Weights of a small model that answers yes/no questions on an image's attributes: 72500 training examples.
Rows from block 10 of the image encoder of a small model that answers yes/no questions on an image's attributes, named by matrix and row number. Rows with one number belong to one channel. Each number is 128 + 24 x the weight over its row's rms, rounded and kept within 0 to 255. All counts start at 0. Numbers have three digits each.
After each channel's rows are labels from the 100 images, of 14976, where the channel reaches its highest value: "top examples" is what is common among them; "colour at peak" is the nearest of a few named colours to the mean colour under the peak. Only what is clearly more common there than usual is listed. The data: drawn branching plants.
# convs1: grouped (16 groups) 3x3 conv (encoder.blocks.10.convs.1.weight, 144x9x3x3, standardized in use), inputs within the group 0-8, a 3x3 kernel for each
# convs2: expand pointwise conv (encoder.blocks.10.convs.2.weight, 288x144x1x1, standardized in use, transposed), outputs 0-71

convs1.0:088096136126169111101118109052102154106122161115112109104119143076101159147137122151130122139110145132156158114130126143121117120167156145136104126128125136122164148130130111136097103111089148136117112132110121129114051092144127123179161129150
convs2.0:126135112126111132123135154135120119127146116103123097147103116130117149175177125152112116088123127144134186107165110104105111130101141157122166154131121107118159119132130106114150149129137083158135150098132117140179
top examples: narrow; red berries
colour at peak: brown

convs1.12:147125105105144134092124134129081130148149129159122121106103138123135169160108110127075155129138129136108145071093094103110130164117120135096089139148124201118117154145170145153124157174095093122109092119156128151143112118129129139125147147136
convs2.12:088134139089100141147152121130108128128082098147126091161116127086121158156138104132112117064119139183152100138127111160135107171150124170158134090134129137098111107144151139162140120152115111123163122122107118123133
top examples: two-way forks; bare
colour at peak: grey

convs1.138:124133150122132136128114160113150121132142147091128094163125144120110116124114124131124165112115097080107103118133113138100174119147156154160139137120148141167155145120131091127145144134185132142112150134106041103075111141156158141132097100096
convs2.138:134089111101116123060101116146118122197102093101104110107095132130146123133101112124132090129080153124084115106120092112126126157066169168113127149132090142133131100116110161105096123139159129088115132129063088123084
top examples: three-way forks; narrow; green leaves
colour at peak: grey

convs1.54:153119162134135122178142122118143140109118113132099165126088124149105156115089156143110184126146109142136146141148118070062113129148155147146149104128098162112141121118174088147137133134102108130148108115150140128139141144155059120124126105139
convs2.54:151132149110145154094116075128135162152133128138139135118138134143168082157107147123106183122142144136105130134146085117141173068137157112140130154100128091131112095162125129119128205107125121134139176175154109100113
top examples: thick trunk; three-way forks; green leaves
colour at peak: grey

convs1.124:144130103175135136089135131123121124124103089140151173125134134085164128103130167153120141094117131126142159138111108152133085082120109123097134114092129122118161160118133081070153142077148169148141131096112147133134125157099104166123128122107
convs2.124:175133085092158102120145136129112131125171151151135120119150124118145122102164122119107133120106126143114113151090168155110131147102117164076089110139143124106128094128114121122105133103129089116113094140125141120148
top examples: thick trunk; narrow
colour at peak: brown

convs1.116:129109078143121089128169149109057108126110119130152130161112151152122142138158129129112129121153130133104139198136136143141094120178133109118087136123132129148158101059100130079129145158139146118129114147142142123152115130100137110141120128167
convs2.116:152085136145130144140147072091112134109151136143155093115122111169106130139166121141085108117133122124137142132147113094113089131137156134132095121111119126105117114090135109129122095084146153144163168122133137131117
top examples: white flowers; three-way forks; narrow
colour at peak: grey

convs1.60:123154133134093140132133125145142125107164092141120152121120131093117143129124126109125090138141137103138170155131115134128091092118131149144103134160112059130168119110111132091100163111115162155094134131157081117161173123106129161076090132163
convs2.60:178120152116101083105169173121129091148143119131138094167089163117140105159129109112097083115076086092126139132108107127165116106152148137137169113107193109101174086135155101123158127119145125139119142117124164138129
top examples: two-way forks; spreading
colour at peak: grey

convs1.82:098130103132144097111132156101146078061139082099117118151102095153099183158119181137101121131083163160134139121115143125089144149119108111096119152122176127144144147136116124163135132121156131100131111153107090137118136144123119139115137116140
convs2.82:142138138166098134082158144120087102066100114135137111133057157085085125162135108132108118118120120133134143117107137090121158095123158134115142129120126124126107141124146135129126101122157043152145138103172116137130
top examples: wide; green leaves
colour at peak: cyan

convs1.73:137116137135085175144078114135114124151140137101108109121130165152103125137086152146113143152097137163091112162082136153104146117143145138137132143086151110091131155170160112084079104158151108109150095120140130118134125128120106091096128133156
convs2.73:122123156140140153135135089178118141144104152101124114118111103147128094118125101108135128137091170111132113114134121094139125148132116132118120127131095158108138145103143103117125152080144129115126098132069109126114
top examples: green leaves; leaning left; drooping
colour at peak: grey

convs1.38:116097077157135112143122120098080077151163138120131114139125113151115148148157118152155153143106148141142105133175172118080154117137107117125131131125125109125142129181189107090105134126142118130109131133113114133124131199146107101144115160137
convs2.38:134154146098108146120165165128141140123140143115125131164118139105079161142114114123144121136113102152134141144135133117179146109113093144105149136136122099122148146154162105127140089134092162132092120121095133109101
top examples: two-way forks
colour at peak: brown

convs1.75:111083072152116153163132172087136119135151154136119134101080077138163112133136141131091102166140116104143136146138159141129098131105132129135128152142115158114127147077086123116160130156130148153119123156102161126132104071117127170133141131130
convs2.75:133112100134148145121142129128099114122085107096104106099152109151134116135132090108101132131128110135142165118158130123183171156124119185162145188096146131159158101141141117154143132125132150115111158159114144111152
top examples: leaning right; red berries
colour at peak: pink

convs1.58:135112126124119116116128122129134161119108125144128136125152135153158155099156117113137125129133128110106082089098172139084116178110182101101152112093130138137180111131129101165106164125118151145147147122105120135165117063095107121122175141162
convs2.58:161101174109122125159116109134146082113126178131143132143125161137149103136148135131152142129116152132128118148135118130138147138161155163180125116134129123125113118141123162125138166141133131131183124110142124155116
top examples: wide; green leaves
colour at peak: grey

convs1.111:142157141089138094106151125165144191121109075137125079122140141170150124124129107107117101123125092118148138144156116155138105114134116169182150090130113110154088183131155112131071127125095138118152156150143125129121140118121141133133152132139
convs2.111:118153163151151114120149124119136135107168168135164129141118138127096112180149128128095134136151080128119142129097135119134117090165126117059132141127144089118112139146127118131098119146111102118081171157117112120099
top examples: three-way forks; white flowers; wide
colour at peak: grey

convs1.30:173135113111152133171138130153088094141112115126120113169120138109164109142137116119121155119187159159147162168117117136105149137147131130168125127109162130118150158125128100136110091119135142154155102152097105114071167156157086154103142145132
convs2.30:111126166103151089130147140100134085143137157089165095146101106105109141167148135103128110139110100155121106155149170132183136105106182169145134143154158108113113090146127156124136132147100122119129188087091157133126
top examples: bare; narrow
colour at peak: grey

convs1.126:100160156133163133149119111149143135103151144123144167141155127133158138139118114130120125154148140098106138099095069071120093121133093122152126125127154143106143072116086076139146135138070123143104076163114130133146136141150129143133162121125
convs2.126:118124154115126151153137127164083089105100105159112136136123132164094112149115083135105178116144086106132136148128164145126105097147127122162132135166119085145111094167158123165079141105133082106138127142121105134136
top examples: two-way forks; drooping; bare
colour at peak: grey

convs1.106:159135130105143142178127058124145131123163130137168159163097136154102150145061153094105142151116164120098164122130148141139117102110114099133135133094093159133114138123149145084104115126176144127134137119143114095116146137154149109148139113144
convs2.106:146116148136163121159151156137148148149108146145130145121132131107125110113126134110136097075131150130132110081143124114105101126131109142158090112147162118116102115145111110141155207119143098142162132127140129094122
top examples: autumn leaves
colour at peak: grey

convs1.125:161145149139157152134136135103102128129117067154143100139151147141145124136149143144139095151132130143142104119132149115136143117131150083093119128087076158115121094111157147113068161115102152114123165115108177128131194117111119155143161143126
convs2.125:113140162114131102174189166132180153089174056110108142104128114123158100140112142137120140098117136142155191110134150156105133100164130117145080118177130088149136158132167143148138116139138145183128115124127171122165
top examples: thick trunk; narrow; white flowers
colour at peak: white

convs1.134:138184117128180106114160119133149155104123141097120127131145116134150093133155115140142144100128115123132156102093117129144120133113108145137133154114156137105172085126112148158126146141057090168114115147077127156093152172106121086106123144125
convs2.134:131125123101083159113143073097124124099081140108122151178147153119119112136116137101088128148154139151126103125108132121132168155126084114127153143105129136124118163150149127160151115112098139127119123121109125135119
top examples: two-way forks; bare
colour at peak: grey

convs1.8:127095146112116130115154124132124138183122159105103094144154116165109166084112104103111129179130165128127142108116122153147147152133172148152126166165151142117155168139170127130145134133146148153133160124170161123144135127126186095149119105102
convs2.8:145134075124118158130085148110090125141107134112091112068104100106114121138122107116109123100107158164107134097131161142147129121082132142130107137118111142139147135127099148108133126106151104079144112124070138100095
top examples: narrow; green leaves
colour at peak: grey

convs1.67:106095149163084127141084146122138175143147139147132134155169121167150175124140145136123125107107124082099134122146137174143196139130132122116145107117110106074132126129123116130147123094162091125090158121159137117135097122155099129109121121095
convs2.67:135142168114118099094120167136108100153146127113139121152179148089177152138104112148123096127123139122092139109128096104129110121167116147121137117151138116127115149154110138132142121103111122156147152140129123130150
top examples: two-way forks; narrow; leaning right
colour at peak: grey

convs1.72:135161123151116177063119094139121085132128142088130128126116160147100144106116099129141119138124151077132091133132101154131155056162146119116099148140118126137131135161107121108112149131128158119116148147126122102111167123166146123100115069113
convs2.72:142152094128168154105060132174134112163138127121145094092089141130115104108139132133085111162151134093107140107143096096143118167136087101112069098104133119130118105118073143074116145103155147111088108120100160158073
top examples: leaning right; green leaves; autumn leaves
colour at peak: pink

convs1.65:146142150129101104119122150127120118142115137126138137126155167099110096119093148142143155139134137094123116147165176082128123107091136148119124156120146072117097124117156154106164046081087129146175092133112149124148147129114131133140134111138
convs2.65:120154111119130137100091168112156128175113145082135130131126162149138100103114107133111138147144133122064157154162160121154165120086110165125104153096108155125143139148110125076159122142133168079133145135140169132082
top examples: two-way forks; drooping
colour at peak: grey

convs1.94:087074083113097120124134094132086160134150121143154146127116095123115141129142140133117156136133077135149135156107101089149100127146129105122160125112144141150125149120131155133131146165131162114149160168100136130100133112134050146074126150136
convs2.94:160118079106124153118108109123132147146127134131159157103128111112128102121114127135139125139100172114147106134103174135084131108137146096102139116134144118164087147109166130146120099108059104136123100137141174145154
top examples: pink blossoms; narrow
colour at peak: pink

convs1.80:118165119134117159137103117133160144106109113103150135120165142111118106136130108095139095141146136143171110155146132079138176126132177158144147153112148096122128132133109133141145158129105184123110164095065130092106143089122150112112154131084
convs2.80:136112109116167129121101111159108110128135117141132109099103143128111101093153161128099159136132112106124122085162153136067098160171149147116105105139125129124127113130104150127111173167093187110118162143121103179152
top examples: green leaves; drooping; leaning right
colour at peak: white

convs1.50:162146123097151102114159124118137119103156114110151120127134079169128124084148146129121127102141106127145147126094119142162093155065149152163078103153102152119148151115105106128071163119160136142101125130091133110131138133152125172133148143151
convs2.50:087128128119111125150175163125123188123137141124116146133124107134112149111126118092135100151112104133150131173135146123133143174136135156175101149090103149098111119140163115141201112155149134144132126093118118131126
top examples: green leaves
colour at peak: grey

convs1.79:126125126146142183057081116143137119126149148107127123139152136151110161094068070121141137138133134103103086156121151147141155094145157146137143170142149135143149152126146134124124142109123155137151158151142140141138142138106138131140114071087
convs2.79:123125102118143132150099121111159068138083122099114068069083154152124112101138109126133076136162140122097132081144103121123147133064083154144080157079161145158180138117084124087162175090188108092123103106096137100101
top examples: leaning right; green leaves
colour at peak: white

convs1.22:119122136154095140150134149126130128138141121180100166096133154120138162116118133110129093162171133117142131124138183120062166153148068172123166138103168110141142130131141134085137143131109114127149142134132126094120131112124101163124128074128
convs2.22:130139095090131120154129082156146108100155173189136126111108104133093111085124146172090106109145139132129122089119104133109049072176117076134155070172128104074093126097113113132125108114095197155111125116102119151131
top examples: white flowers
colour at peak: grey

convs1.37:111122166131131155151165175099118109120108128130131113166166131162139125141155136133113131181132136173102121114063111174132133139112139156108146100098134118129103137130108159127120124156116090112099133110116146066124154105077141152108145109105
convs2.37:114137129118122128094096144145085064110138137145100078088116096135106109118157075073093112126111127120144130133115156135145166149142138132110102112097154117156095119154126113129144122110132121170153154148183095163155
top examples: two-way forks; thick trunk; narrow
colour at peak: white

convs1.114:143072100129121105140158151127109122125078101131176131122153144130117143122138145127159149117169112149087164134141136128147103121125135106096135120104157147169131101089095105062116135173132143121157145103164145138172157109161126122153115142122
convs2.114:122130128102150118135141102123090150088147118123122097103122109111093128148159125097123104110147124150168147139131140134120115110117163102123104172154120127115140105106159097140107159106145164166121098109112120126132
top examples: white flowers; three-way forks; narrow
colour at peak: grey

convs1.140:120112136117109096159120115103143114137110165073083170109122070137142117178150119128121119133099109130108136130153152139142106161157170130092097121144175143093134157136164126117127170134107089139119139126099131117156126125153103102096159122151
convs2.140:172117123122103152123126116109145155139129112117139122072138119124105117143138140130120141135112108152134116079115149124098095118125134132129073158126092121153138117064111146131121155121190100150149117113109109123102
top examples: bare; wide
colour at peak: grey

convs1.71:129132126126077128097136145138133097097111110095112141104121098155108147104135098113143148129126135114072156094174109138127178098113095144142152111104112126097125128159160127136138144106188106134089168089155137118101138107083110142144135115102
convs2.71:166107151146141075139148110124102132098152137114128122136157071143153175136115126121120160125132119160134101161136155172166175128133112105148169180148134124132150149159120132159130126133119093129070166156100099116144
top examples: narrow; three-way forks
colour at peak: grey

convs1.130:127124121116146130141115156117132133152152161146152141127100144155132127124116108113090151128147149091130127103138121158155189075122096120078142140110136140147125129152111130129161089072046130110121166158137093086121134149139150139127116127144
convs2.130:151096107124117117131121125138120072168075144125154127112074151124120119094147168130128124149127132112117120091158141102091093158088144151106102168113114111144128145105117124123127139082166127141139073118128148093092
top examples: white flowers; bare; narrow
colour at peak: grey